A small image classifier, trained from scratch.
Training: 14900 steps, batches of 256.
Rows from block 5 of a small image classifier, named by matrix and row number. Rows with one number within an expert belong to one neuron, the router's apart. Each number is 128 + 32 x the weight over its row's rms, rounded and kept within 0 to 255. All counts start at 0. Numbers have three digits each.
Before each expert's rows are labels from the 100 images, of 14848, where the router gives the expert most weight on average: "responds to" is what is common among them; "peak at" is the part of the image that holds the peak. Only what is clearly more common there than usual is listed. The data: dead-leaves pictures: piles of overlapping shapes. In brackets: how many of the 100, against the usual share in percent.
# router: router (model.blocks.5.mlp.router.weight, 16x256), inputs 0-63
# up: expert up (model.blocks.5.mlp.up, 16x64x256), inputs 0-63
# down: expert down (model.blocks.5.mlp.down, 16x256x64, transposed), outputs 0-63

# expert 4
responds to: triangle (100 vs 5)
peak at: centre (35 vs 11.1)
router.4:119178137089116195134128117157155115197150118101068110115100169179136111152151140147120087142112134138174135104173145111132083165179139150120126116155169184197046131198100059089104104136102153
up.0:116127116102074113057129130072135193122119099116111178096153158100132140147100065117138161140108124107125142151093132116149114142062063043108138118100095119125094098150114099146154196082132164
down.0:077128099171090085124117139125107132107101112126102138144102226116142180148161148127179156132084118098123128157110166168125130125123147083140130124104133096125143172140112134046120128141128096
up.1:113125156137157122098153180111137127055134149129132179158106107084155095143077067146115167117174158174162136108127163123099082140113103171168127126081141181093143132137175116147131129114104176
down.1:144161150149101144143137075115156136151049087174134102106144157115104088162111125163146137124082118141051144130134105120129166122156150185178132164142163149135128143120159163149119125144093146
up.2:112112111122135134090107116080115156116123134129158192095152117150174151150125104129109096075156126126111102137113127109168140130114105088094159134096106123088219097106155129138203164128145133
down.2:119166141115100081135171097148073085114117104097152126190083154049129136181118173169097151105120126096122097156105135134129103122105186101108056114115084103072120176115100108106134156192175082
up.3:183114112157095113145119121165030112115128114149114101101143093115135123139150156093142139108114097129127113112116106061138111140080085144219154127135097157121146071151122129108113090138118163
down.3:150136184104139128150136130149171159124154067099137130171179108152039136059133074102099143118102101127113111096146094117163165162157174198175128129165105156127098149105128151148205065145183140
up.4:196141108128188144144158107128118138172125104134109083132088082118101164160132133107105139115133127118110106086127112110115116129117139114157084140085127108090124170127106156186095115166116125
down.4:128131148102104119152132079187173148175151052085198093111141106132124078130108113154066112127082094133168129132118089073128165101113193193173102146138141134092099113097109150147158105147179155
up.5:120096164151153073099165155135097116105103093102118145151117096119094081129137083141154108131141125061119170109122177081156104135131121132185170100067111201139157151140110110070129105106164196
down.5:132114089131183103194124137088053160127143110144110146135094077172091138099121122106183125139144106125137149024140127130141087172162081147164175177154112127121147151151152137124174076142066144
up.6:197161146153091096127140183129151076144160114095130173131135130105125129100136060109131113165099120122136202179080182068141125143122115138130156099120075140127158121112126101103170071065124187
down.6:104084138108146144166087145109098165132159128131108145094167091196132143063109083112192099157139126111116151089171109128144096163137069132133167141126110117172133159151173162169172106079102134
up.7:149151152157117154122127082140095134135123127082104143167085050146107163112142132111154072058096110115144110128131119057130066175091120144138155085142121182163168064125146130089116121151137118
down.7:157148166177166130202078115126105127156111134146077158124141109144108132126154096086156171173122106115099156056096136170154147153154094161150166140130113165163158131135160140095161090121079145
up.8:055131068139081129122101133152113123075145090127144113064179116146128148122105177084105117068129135133148116171098087128154156093122160146108131095167110089121255105072178142105109155137147053
down.8:103116136160103084168115150147135159101157107139086123156149204077081169164169132125132186123119116096116143157113140137205076113121144141141084084131127077058169085175120105074165105142177086
up.9:117138121115091081102122198105127189113101122079118132147140133126129127153137031082136166133098157126149177175108148098144134150088053048090133119096114126150098133178088126119160195049094134
down.9:077118097180111143124158120106143132131091143155112129123103227161112170101140095118192136132128113093142154155154142158106121097170110117141122109131175158147128125153123169062111145149072133
up.10:084173161153091141134098147126143095135155144114121153146129165180109069125112067138113117174106122121116142157093153152155145139153152111160164084104114175122142114104192087136177095067155188
down.10:139106121073169211146118150123117131144158147136133193104168064173141072059097101145159092188184130186142143097183102110123097123121091119108183138132097127151109135133128150191159104092101151

# expert 3
responds to: small pieces (87 vs 33.2); circle (56 vs 5.3); hexagon (44 vs 4.9)
peak at: bottom centre (30 vs 11.1)
router.3:139074103135131103131094130087132145139108136134170127097108123172124134117109101117080188144129151183124140186138098131112143106145166090087097177090132168177075143110148089141086193082156100
up.0:139105099077120113162083104127109127118165192110072108181109169162131120114149113136107082202115175109113149133146118125135109146142182150130130138102124112156134140149192085163099143048124141
down.0:103124092147149140174159142121094118175184136118120105064115171135158106090096050104170075096159123101118179135124117145099085180131098062100074158176121092154140099117171210138140141073126142
up.1:108161119163111179202133138120162123142136115105141118031105164184163136120122167144129094085146125156140115099130118111148188128135127156132099168154127126115120118079107170121096105171175132
down.1:128158160145126081140091163153157134146177083065145182129082144116122082153139125150085145134117133097092138098083141091167107103112152157116095144138089156142069175162063100104215102145132175
up.2:143169133159131179206137145091182139194146123108122147024107158161137142146099148117171088105136136129173133117111087095139171129120123171134111147108122096129140083075131114142122123141175102
down.2:134150190166164098139075143144074108124180061150123187157092168170074104138116129152120174156108130118098098091099141140158078140141133137105101178117126122133127133144099074102222078129123094
up.3:148131122086121119119110147145121132135163146140073121175100157193071122094156125157113099161131130127117148094124117164082075172171174138154113128146132188148090140193172091138108142078094136
down.3:094129070140133166129170115145107092178138151123150088079121158122161084078075089139141094098196152106177131155168111103076157105091126099104050151143140108205086143112123176165118182116109153
up.4:096077124145163094082089079105109149125093125120133136118112105156126112180125100109103189146076135164124130116153136128132079117151146158133126173111120159170136130113138079146088148122037140
down.4:079155112150102087141126152126121159098124075196110117174124216131119150134130118114111110094145089082153127127114057129163078132139184135153096148159142051107102076098133106158178099114205156
up.5:129117119120126185186132108088150110156105098090169141085127123174146161165106139087140126079112115146161129106154138103150176075119105126117078157147128101146110138096130172110083114169117105
down.5:138135133134115013173070194169127149117176085102101174156107152142099103149076149137088166128101110117104099067112098085166112105111145123175133132126088174115125147159110098132182130145155146
up.6:156191143096126178153121162134148115148189150115159123113099146170109149090135155154093079125192147122122122157135115151124133135163166136120136110129144116123102136147164168124146125117199143
down.6:162125137140144122120139147089143054161147144046140146069106085133156148079083117110136096122121181110077135154096157140122213121148103063087148150113066157255128126116148156137133116112105105
up.7:141195148094134174163142161138150120148179138128136114130129162129130152072135168134109096122189140112128145161144105145114149099144156137125127117116151112113093120146129184111134106150195116
down.7:185129136116152150123148119140130046157143170065151172095110094151160114085096102111125114095106151158094115136088167141123199091105102078083151131092076144255105137140161112137172170160116133
up.8:085086112163150114113128080113122134126067139122131167136124085163127133180134089125102182156077149139117135111147123095122076130122160122111127199093126165170157139112128079149095156121056128
down.8:090136132163073081137104143164128159089113080166113112161145191101095158102155128120105138098144074091127139126119056149127051158139202152151114151147170087064148111075151137141164104094178175
up.9:152196122109129162168149146111147112139198141128157094128123164138135143105121159124117088109200112132121146188140112158127171112145161117115111123114136107122100135111138181145127100138207114
down.9:182135139125132143112156123106103076143157157073151151086088109143161125104112139127132094130119169131083154143106162145116195123133064050064164137114061165246128129153143145124171175140106097
up.10:111134116127137050026114094134073133104104087118140116129159122069117075155174106216152119136152119127125129165126183144091107103126056128113194122149153152111227115138145101144154161116167118
down.10:117087141074117138110190120187115119106143141114158080121124120078126152139129156113079091117113144131149065212080146154164115088119164111148080109131095104055084119102113082108103133156160100

# expert 14
responds to: gear (100 vs 4.9); small pieces (94 vs 33.2)
peak at: centre (30 vs 11.1)
router.14:140113082120121143139057090107123146182113108116150166156103100159160149180106049101108145168153134125137133095159102099135124182121092145161107167190142146153098133070159140138121095183121072
up.0:173134136160189154107110129117095147179097112112133169118116095200141131161133085142141209178163100100137165034102112055175182163087100164138140120138136109116171127000201219159141129112126103
down.0:125120124137137152158116097099134177213070157145181157135121097194092112139147123106184183163118125146106130131173176151146172078111078118145170104133168151133144125114136149090083099143125086
up.1:142088087132138118165158117127069117059140101133112154146129127128150127166150108094111139036112112081109141123083118118066062150120133175142118184170099177138128147173105140111086144114078161
down.1:164143113167061132129095118152165147117121167089147108138159144118109119164128118142106147103091186150126104136056131087137190107185135151152135118100142183141150147120101068162197081135154137
up.2:130148137075112136030105142091160118127119150119052157126139163131107096142092129173121150172143116120164132113106193172164143179155111108116117137142176154079102098175073116179124179090090103
down.2:142062139070155164119153085163133139155156158159122069123179072142119101154106136151125115128106200161143071123140138110156144142104144084108151134090143131111099074130153089133161152182099103
up.3:198178127133125146108045192128155149198116129144165077132143109088098148182203113180180088166157125103131117179126162133118153132116115097117100122109111090137132134051165178206158109144140102
down.3:159116156136114206131123087098142148177111125133171085164128040215113173137151146100127151150091068116121143117154187136130133176110136143171202114157160106099158106124134155114123131122100113
up.4:146084095167136109110180156091055177088079049132152146150142134179126129227092120112096155149108114116153153129095130123097117129138137144153104150168157176130150116116133146120121161102138154
down.4:161129124110119174124117126128131139145072198111123137104172093138143137113137099100152147093142152185147129097121129116127198140146107092109137116054165155151177124126158082149172118110116112
up.5:175143180100149119102057169106147145182105161126177103117105111141121165122162090140119156167154148143121150094136139134163154179113094138105120126126146108116118123051172182151145111101142090
down.5:150145085117127191131173069124085163144069175152189128145114099176110169147164125068192156195095120113147117153161154145152147155125075185115132098158165099114121127158129135110058134133081163
up.6:108121102153151186106114159134098146165106155076104140168120106196091083132148088134150215133144107082126181057088126081135129144132078179149136123115127126123179114093155166126105133111090086
down.6:138101103113134144157081144124133160176058212137152106097100098146096146158107143118178166198114174189105145152138124105178184081129072178144125119101158113155148126118124123122134070145096142
up.7:176158127136152123117098137086100147184088129108136115151117132182160167167175112136127160209164142109136173099143108094109166182066141126159095131125166110126165111000237179139117152120150124
down.7:122114120109123186137097093118100150159096167138151131129105095194131123144154176121200193189115139131101162114149177149150134134140065172135134160105183134076161125173153147113097094129127164
up.8:132130113146127121146144108134042104086139099149092200162107127143143120139151110131107170082139098115126141136104107125103088168130190140170134143156108180164100166161153133111099144111136160
down.8:163116128159095138144075139142176179092138200086119098152185084145077141166134119108109146111076188128147110104105147098131162119145126161157144133098157140156156112121139055154156076130134100
up.9:141120163152182130117066140093138148161095146122153128108126120146106141140122101113105151169176157162085172080149121134186187180106106138134123143102144113116150103038201173149153126125162088
down.9:110107106124153159151151060095070164197062173169161109113114049174096148156169129097177163174110139153091148139192176154109153138114058111144167101149191138122134144145130158140083144164072136
up.10:149179123178116093141060128099138138128102135077179081123122137154139149165151109156136142142142117130151144109130131123164137166071156119118146168148113122126159128000170173131167149141187086
down.10:129147122079108198114124104107106144086096173122192103170100161189122122151145110112157134116147127126122176172189189168117137130120124131134130106160188137108120108113102155093078161170117124

# expert 8
responds to: large pieces (100 vs 33.4); hexagon (86 vs 4.9)
peak at: bottom centre (31 vs 11.1)
router.8:130083159170161108088163126146122172116124107122175125126117100064129105173128143113084161098128098127103120156089121095083160093153105106094176150085150123103177113052120165116204157125153127
up.0:172134129113123139138136086144144121151153109130049120139085121174143136144141138161212157064087098107166126123132134147099055212133124200147093103147121188145106087199105129168000086120075142
down.0:108075130183170110191098188104107148113171129109056161156117156142097182110179099061166120093122170114147156101118176162174108168148105105108128121133123060123160103189146078092183078108159086
up.1:149129140149122090111096119147157155088150127109089173063136144119123113126132158139157104137111121130133125119125155082149159200123140158126136145102161173159132115090097113181118144118133222
down.1:112107123112112122124143131145115137141150181125149118147104129121132149069132129098133130162156101137168124148198130112114149100093127122135172094093176115139043112062065179131063118165099109
up.2:166136126064138124069098138124123121103149102120090124109205198181053090113136127149137127157146099109173184119126228196114110140126115167137129097090161146105133098153135134083123152138100187
down.2:150104103084132147101147083131100176170083168171156099100128094151097085099105125162122139147109126191122091134206119109141188105113137189153167179118176143146070125085146176172066102137091154
up.3:168082133149121080158104119166108127139176094161143132180106160137191145173184107124112142160188102073035155108091098139155157119162166139131125102088175120073183129095166157173144087105141103
down.3:196149126151165083155124168084062089079119162120148156135108129143160158133133130142202116121134172168104150106177166132127137154142100103108168111069092137172121184125147144112112161106105105
up.4:121127168139141119054120184145137130099116089114106140133188133123151108094113145125155205126124098143137085136154201168117155153146085130134146103110113168080137144134080117123159132148124210
down.4:091081120132183126150091161093117168092148116138118148122123144173089119028162064093169155137139107115129168087218120112131124166120076135144170113133172138135062090122135169134123076097104127
up.5:176154104089130097105129122187138108105196070076106138148141175128099094138143115134171186161116107092148100157119210103118180129128096137148121127179145110069139144087148158111142115172123123
down.5:177091055109142110140058153125083153105155220101154120157120089161091105135110143155136142166143230183090099104138110112159149098131054153140177115081093115128135112145119095146115102143086096
up.6:154092204154134072151162151083185139087122086145111154148062098140138109137154110122128159068107179130161145143120107096125077176135166130120113113098168198184121111146137106112102136102199176
down.6:088101138109141178112182125145150086183149129128153114076135146100189140072121122113165088121184110110137137161161135172110118096099134081090116108122140093132091119122152201108089170121149099
up.7:176114146152150103147104127162113128160146128159134097157140136116179149162189149105115124116156080099070161091108137137156162112161136128125142076085154115071169124104137136159135113129112102
down.7:144137135135116091155084120093069087133077157142131157163116070171178142095173116122184172113133132137054178082144155157110150182138077086087171081067128149186089157152143160113090167126088108
up.8:125125174148150140149123128089199141131133140092155149161058111088183178169113123098148129087124170142158172138137093137155086100122115179158106111146111216119123128169084152081096093188070149
down.8:118094145134145141144141105137166111166171072131107138106154120156180150084093040114184095075180112111158131130046107138110083181136114091097102179106148090116160107143206101134220151053159162
up.9:147104185177138093220153144135118141120156080111185147155060112156150150146134150094094134060178115129128156129135073164127098096082181104115073123159200145094163155102187151153104116087178090
down.9:149170156130135143132156087131083067160106080112150121120112120113191141126101126133126082087160114108055171133085157121098136129141156073062112166133089136176110175127126186119161202109140134
up.10:118132133162122190126123180092132121140051146100151115124139097123136167104112120127139095134110129089133113129115139144167118118103083137155113127111087140119128103128037142126143125149066153
down.10:065151134167095144119140128124176173115113059191116114168171182111100135096149093133127142102141065071149170116148057151112082136112165153134082133152190076095106129092126128137131129105144179

# expert 10
responds to: star (97 vs 4.9); mixed sizes (78 vs 33.4)
peak at: bottom right (45 vs 11.1)
router.10:098198082093117154163144129142162130169139188128162190094110135138115151076123110093129150143169164141092061194155122106127146117134132069101121118140102079120069169155115116122109107148111089
up.0:174115120169153133091151104152121161148063124126148105142121075130126172108097113072125138107063121178164099122117098156105107140105142113126134112142126144137120098101166069112137190096109090
down.0:117155078167145103163077161112113103094175085104051109159145159118105149129143149126149156062140141101102149036116130103155063213106111078097123141149100160091221160176125115098179137108146155
up.1:073113126119139172130110169130126099141109138108160088108158165076112156128049089084081088120135174141145104119128112109152150139123079144153130158092146085155116143139110131114143063162076142
down.1:078153137133157131081134106133155138194067101189109128155199131137087158131144121080131169151114090068163125113148123146128143153097163183156147109128147104172159100085131168080156098155127116
up.2:192127203142134085112125121156120094126172122157125120135153157089147091155155104163147124120154066101133114129084169122176103147080151176138165101123153175128126152107131139134214077109129183
down.2:073116116187182152143089132094108168130113133195082147118188145199111115056137097120180137127125078122063212065158116136122086166160086151139183189153193124143134108135156211154106080099089110
up.3:100122069129165053123138102072133117134103122157108173145112143093130129106129078096145170129143150157103107128137116085055111116122147099107106092184128112121148143109172029126109202090113072
down.3:145143082168162127118109184089135106120206145105089134129149119182137097131104079117156095121164189121072127089093154132126104155195075072071135138154105138105165163174156127116212159108089176
up.4:132183162130133145151126180139143105137132109121162136110103103161126164120147171166115070184164064186124119140131128185090158100157150100130124163100106100145071168148109196188102128115171167
down.4:091130122137103182064082132147214157185090118145108137078210142118105091163132154154166121080126132125164130127111121119156136126121160119164113152158161131087128107150132141158147092084116113
up.5:154084140121142112115104143065147160063093109074123141127121142113107116171127122128147128126124143123164119108136158125101132151164081090111129109061125194090128137157141151170146123103135200
down.5:149163126123073120107161151139113102095123180128162147121116156094184160143159164146121136122147159121121097159154130119080124076135177105111077111136124147122100152109096124111056155164127099
up.6:168089127110126110096080122072126143058097133061156129139139127148085091168120121135131164151105170154171149113131161154139169142189081088119134156070124142062116143147123148138160124132134174
down.6:172124095094084119119107127160088123087131191099163131133094148078133118149151185150102173125127148143129064153157120102100140037094141114115081102126137122104086150092092082135068141178127113
up.7:174066108129108148084103105089141163056096132096124138139140130085136127179153119141145132094134154114165146100117152088094139132175069086104130140048103151108144163148106166162134128126127175
down.7:134164082128062144104166141153099109090114183118128130133072134117181164145156180137130147141112162122086080190156130138102135094125145091102093121142105118112128182106081124080082166189107128
up.8:113148125166110090126180157117127145147121065153144126103124147108113149110107089047073125093133102161136072131125120085090150094160171088110131095161109128123147135102116125077113152116164099
down.8:149151058171144122127066155107126104096196095146077105143153128151127099106128143150133120120155156134093154064099141081175072197121081072048149103101083121070177142175162119141196115092114139
up.9:146121117167149113125163122121133128145085106180144149105131133096116159118121120061087154085071124138143110136128084146093092096107166128117116046151097143157146126078163081125129180113167107
down.9:124165094121129106142075134125110128098199135106059120184148113151111123131101116100124142117154137117085132039064133098186089194118108093072119138117082144078204147188146111123179156105170176
up.10:114129066133124194131163140129126116131117141131176133063121169099087166146095087078113157164133152167153142155131134058097188122146111096149116117074136064091116125087133166057155118151112112
down.10:102141145158198105113119144130158147171120148164082161178157112152084143139165170106173136177088101120043138104139133152150164186115129151153186157094106111127144161082167170139121099160081154

# expert 12
responds to: crescent (97 vs 5); grey (41 vs 14.4)
peak at: top left (46 vs 11.1); top centre (29 vs 11.1)
router.12:170182127120124193140095139131150178198131135094130096080075068106098153059143120133173180153057114125164073078155127171183112148078102138115142083117113111157096105156071112112098166152070159
up.0:139127202154180136132141181126121143105125104068100171138118074138092072115122134161112177130150103135110162121086181149149129196115093160166155067058126127117113105174070139118139116152102219
down.0:173068065115104170151107115177118148166190135064135084118085114150129122147088059122114124162071171124208110092106125121134138132140130135122122141131123129126084080133112124103181096134173168
up.1:102074118115131125118113145107124108191113063107126107112137181117145114147153145188099115152113131115126171135177158164075177091147134110129124174101154080090123176102119113114104136150144108
down.1:133134155139080160112161100131144139091163105089156089177148103129133172136115121128079073136156071118064093172060099085131102115129189101112112127134116115077114142091137082153149141132206164
up.2:140123107126124177149152106175114141121133095138114130132140150131120112147123174115156152166150068147112087106052151126133155124166100134113139084167151103054157122139115149156173106136114099
down.2:169141112156097126133107121128116137086120133091088125142142108147105131147119119097143140199117155125096142047073146137160145196195128144138151119140119212142146121159143097138195110126124121
up.3:147112165174126126135124121092170153084149090087157188106079088050096116170156070101145181171115055127101113165116170147117137119118095162137140094078151158105141115116111145156120149132077104
down.3:076134120138075152175139141116122084143147129091140115110168184133132155129101088098137126085153123066170143111135148144085073175131127062108078115180158067114161122154128084081154106077191159
up.4:157120079112170097167120090126162083106086074147104104140134177127114133124171174160169164093171115053141059146092152156097145091107174117143088107145115190140113138146170148122084134065204136
down.4:164179128141174114139090081123079095115088105169083124172160068083132097162125174137145145156128115145069138079129131148120098145130141141133144149074106144121141119141173101100178154097073141
up.5:144122139132148053166177108082159150111148096080160160120080110072104155116163074081174160165099138131113154146113122139143137144109123049091148096088141114141123176108125100085123141107099165
down.5:061084101179132114114072141152143083154152129128105151119208119111139136117134117095116148127179103069125133094146075123108086194107156107151055056126121073096173107158144119104201126103158093
up.6:164119069126134084170126073163111144116143071099136108086104170100127155125163239111154208182122121118129105131081109128123198087134117099095132084125148117085110142112108155137138159110084135
down.6:139124166184089086126075124127175148088125099092090158190125122145089125152177161098108218207092101111112157050094122103133138136162172155150083051116106170137120127145083116119163107187096110
up.7:177098096106130134119098092161084140146143082083091149174169153177174138163189180172125182108129073057123063127117151098106153076122188140117078090156113139086154137147159151160111142155156096
down.7:150154150108095115088128113129099117106148121056221081151145092105139156122088155142108108131127095128125077185106150105155150061160177126129117151104093139151064137102094123137118150115168190
up.8:111162164150126109086083193149159116096147152123090121114117080152115097127140165165064114115138156169119188102113168126102096147129066188173146118133101119124139100158058128113100123168090137
down.8:157068068091121182154156097143127125171171155099144038079164137173098090134073069165151120138125174150171114160079106080114130102098070097118126160159114106088119081167171126144158113117147140
up.9:133125087122139118117153139157093092146124090075131158063177154079166131130106177157113193128144157133133164095112166136118184063136174132129121178151124063071115147107143169138091139124173084
down.9:161144178084127151109170086071152125075136083117161054117116136102153162121095114153122061122146097135093139157092087148135124089145215102121135169083124105120101165102132106140167193104165140
up.10:104112097126144078131128178164136143099137106108123129163184155081121109141116189201117192118142098124118124124110196132168140103160131106124134120147159161042146135118141184184139152102150090
down.10:132175127116094132065159110078148132082082068166116074111140138073118113162108124162111102150109126107084102114104105134144108167191162185153182149111108133102165149135145135142128166121148129

# expert 1
responds to: small pieces (88 vs 33.2); arrow (57 vs 4.9); pastel (40 vs 14.6)
peak at: top left (43 vs 11.1)
router.1:140094140133092170155081087143108113147152145136136129124091078123111118128094081116137097180131118146164112141180116091070112154122089130158158134133173145177071168147079102180147098149108154
up.0:128127153200155128120155148084079136082105090155119156188120089177109102156123076144112109111104134142106124102127117119135075164096081157177121139088068180170117099148107106102111137116105179
down.0:159095059142109086191073160171064126117168177088126083188113150101100095173098149170114176137118224159088096133074102102140139101142112137156093131103101162107110129098082118145177099169163164
up.1:069166138128141134116104094154118136097111151101088127124117175117093083131116161184143155106144167171118084100157206096120101152135098111143146164137131195115125171146120134179116145081132141
down.1:202133078122145102108101111136112116116112164197127107117125101137178136162151167082141190148163133176117084064193155113123132128121113099097163139164118103151152117128151115102147134159072144
up.2:090138163176150140132167125100123115141100114119127070170121095090150142157115166114150119107100148119122125074153086158151084118052186129155106132161074208153128101120180089106098123148161137
down.2:120113134169128112198131166127148110131146092100070125166110131150100145143150117114140092112047161085070122139065131137185107156204113171128165130106103155091174123164137079106203098132133112
up.3:054195184111129103114116128132124130121149138084140163112110152105094087095118146156127120104087091142106113140116136148141102128119162081121153084110112161142148120130184095162167122085189176
down.3:138093109110181138117117228143122165134155160126096190148157073154118109062148143114141108200162154163151117080157112152151153144108091128130171110143094095143086098149143139174138099119101110
up.4:118044153133149098154152140091097215153122093117111127164098097168120122143118129118124118135125135107148091115106118094114086124108151102082138088132137165139185169144186129111153167115146134
down.4:139092184112150087153102187104064107082158095076131174164088098126139158090164119091143105105148163107129163081124166148149084155079156113089121119152115083115173080158119105087182132142166154
up.5:043164179106108114123107127128140132110117149096119148129147162137098083114139166169136117111103099143119126159118162146137117143132145097091135123106124189158132125124181097195143127080171167
down.5:180107109099180142113113160139100137143137173143128163126154065156134102099125134135127089195173152193108128077160124089155159133102089109112193134140096134164110105119148123185152114135074119
up.6:092162153156169150117133183062145171094105144152120168154137130158156115096106113087130109096175137160130147098154122077182087131127069142119081147081099139175102163163124105172103127095098148
down.6:154131107131099084120088148193067138141123150116132097172111119113120114191113177190080163157127157156137054134139100085128141069106139125126069143123099136116097110101073092136147119187153141
up.7:092167061095111151086135104124155186149101100127093117148129173103127162143107106108147142128119151099138098062155129092168097142152081110071157098147052079140130121139132123094147189096092124
down.7:153156101146096082136165118113108082091131175127106101142119105066177171155143183129135095124161143151141116137112152116100116156148145088092113131157145166117134172121141106139110177130102158
up.8:092081111112141120160055107147116108109138154118092139100148114093053100086117191159112105113128121150142090140132165098108132149132174108113150106142137154100134146163161134193130106097167158
down.8:130089120079164156092091135124150108121129128122121163125117098163130159148141099098121154124159143176106088108160178159146164121075141110103154083146114091167115088125126117111186126148120124
up.9:152088075152137130128136130161141122031110159133181113077130098136083159118167222075097107071128135127151110182115143060132138087123136117164124119145162139125182103087167102118097103134184147
down.9:104147147122104149105115086136157100155073111139125156117121093113070164172173145096144085134119096090075108171137173162135166162071149150114152037166126086114171089140172154103141120156120097
up.10:148144154141114137130138101113100168138152123117130102129113111143128133123109177093147114121083073075138134129103111125185123101096079120100147082147112128133232123109107100121193138149099159
down.10:064136116119129117153144165071093086132122095088117130105133124149158177079162097087168097086163146086170170124116162166122075193141123087077124135141146097089130129171165133078142129059186121

# expert 11
responds to: ellipse (100 vs 5.2); small pieces (72 vs 33.2)
peak at: bottom centre (35 vs 11.1)
router.11:141103079096130168082114107159084148107087231146112131153118152133110133138173134154149125126139174098092085155134137130126096138138114163145098098156104171178047121157145106130097170144092112
up.0:136150107116102094209121125115159150127163108102153135118130156119132159123104077097111154204096113130170074210133109096105155032120178069096096135170171098111157103094206150168121130120139101
down.0:121107134139170178158172166123096119178218144079148143078153125121154119068101063145155075081170154117149153104112116129109093146096096103096103170221092108172152135162162172138135146086089164
up.1:112159090110151157074117153170161158146137136124117148103160173070153131100115198136138167098086138161114148108165121122169145122142151079104081154164150119133142130111132135112103157118147021
down.1:103156116147113116136138156116110128073106140168177168136117133088125155116124151134114075114124106108192130164108171150113087091112199126093169131167148076083103161058085104119087188082181103
up.2:123101150095121084112132123138128145122147134156110168174134145120109165160154083144143107151102110118133091151115130161092131110095192102064106132137115147110194128073229100137136170094160107
down.2:066077167114144140169118137090138177165114103142098145083142148131110161109130101099161123054087111080154187120156119185110081159123091156140112119140189059108134094143159194124069092077134088
up.3:137163157150103193148107158172114120077157177124139159119118141174134133088138183111127124145163149098099201142122140134100098131120172165161182108127152114133123121124089181123137121152111106
down.3:169135113156110118123135092169107138129093125166210124168117055056128094152108166115079104131117101145106096150072118102116116089102174140115157152140102145098142115104128090128137123104178154
up.4:116105174136160081142160115137081086095118155118121126161092069163101070149144080141140111087166144100111099120083162128095100139110087192143182088096122173130124163152132098167138114100109200
down.4:159175105129147132156147072123121169107090098207140105121121110142108064153081119161109101141084101140069141109104052120139126157165144166158160156122125151118162155109134136194133134129083162
up.5:122146114100144120105105070187080145187103168162118122148160140117081178157097165127128238117103125154112119088130154110137127133107151104149049142178134091113146117113200127153145205094119032
down.5:087128171158106161130144124133128101045138130119133159129118143119129152131146113079134097078140057072176146142085116181117056150134174138135184131113150098059136155094129144085131166130174127
up.6:148122131109103131096080109156121101133125158165124147151198136099044147144115150117121255160113134097067160090122167105144182132136098150163088060150098122050143097130175122130119182135112122
down.6:075137111156074147092136138097166103062121115105073118107144153106171145185127103101135113119108134091159135194114105145119095162195145134127099079130167094103173153168167104112119163132166095
up.7:135148064119162121155125134082158175135117123103139110123120086094105218116115085129106183132105148177145152122169094113102155112135159053106052167166176130130146099110173133144114154142162120
down.7:110176137153118168135168150104089059098124159080148144086076179137187144092135084099154115111211081104155130181140155148108123106146130102090130140192139161186116161137119192106110186105107149
up.8:135074118114119101073081113158013124160102172115090141133188164139094124211124150149133173110129087115158125103079175132137118122109149120156035122167104107059128128148209142112131179097151090
down.8:036134164129102169123172113100143114109118102121103100128145158057138145161122095081115110086110101092175138186116118149133106157150179124122143092130198077081103117126138141119113159130178121
up.9:128171123143097163148136143190118107055148171128165157137117138165157108092138181122113125140176147103121170149120119134103098168124129181162192101131153149155127121141079155142122118132095128
down.9:206157128125123115107147107140130167143064133178214121138118074087090087143080170143052111144081119184140091139068114096136144134111168157161184167106105111114126129094103114160172132151162105
up.10:127119065130141131162105116076152173150111141107173136128102093118141224122106076108137134099112147158148169117159094076122136113110153042094086171163153120116126095116164107145135166124154108
down.10:126158142140158179115150162134087077140128203099167146076104132111170139070141089107137104097183119120167121158159155162076162095134124079103165142160189150196092171149119197110133157123092154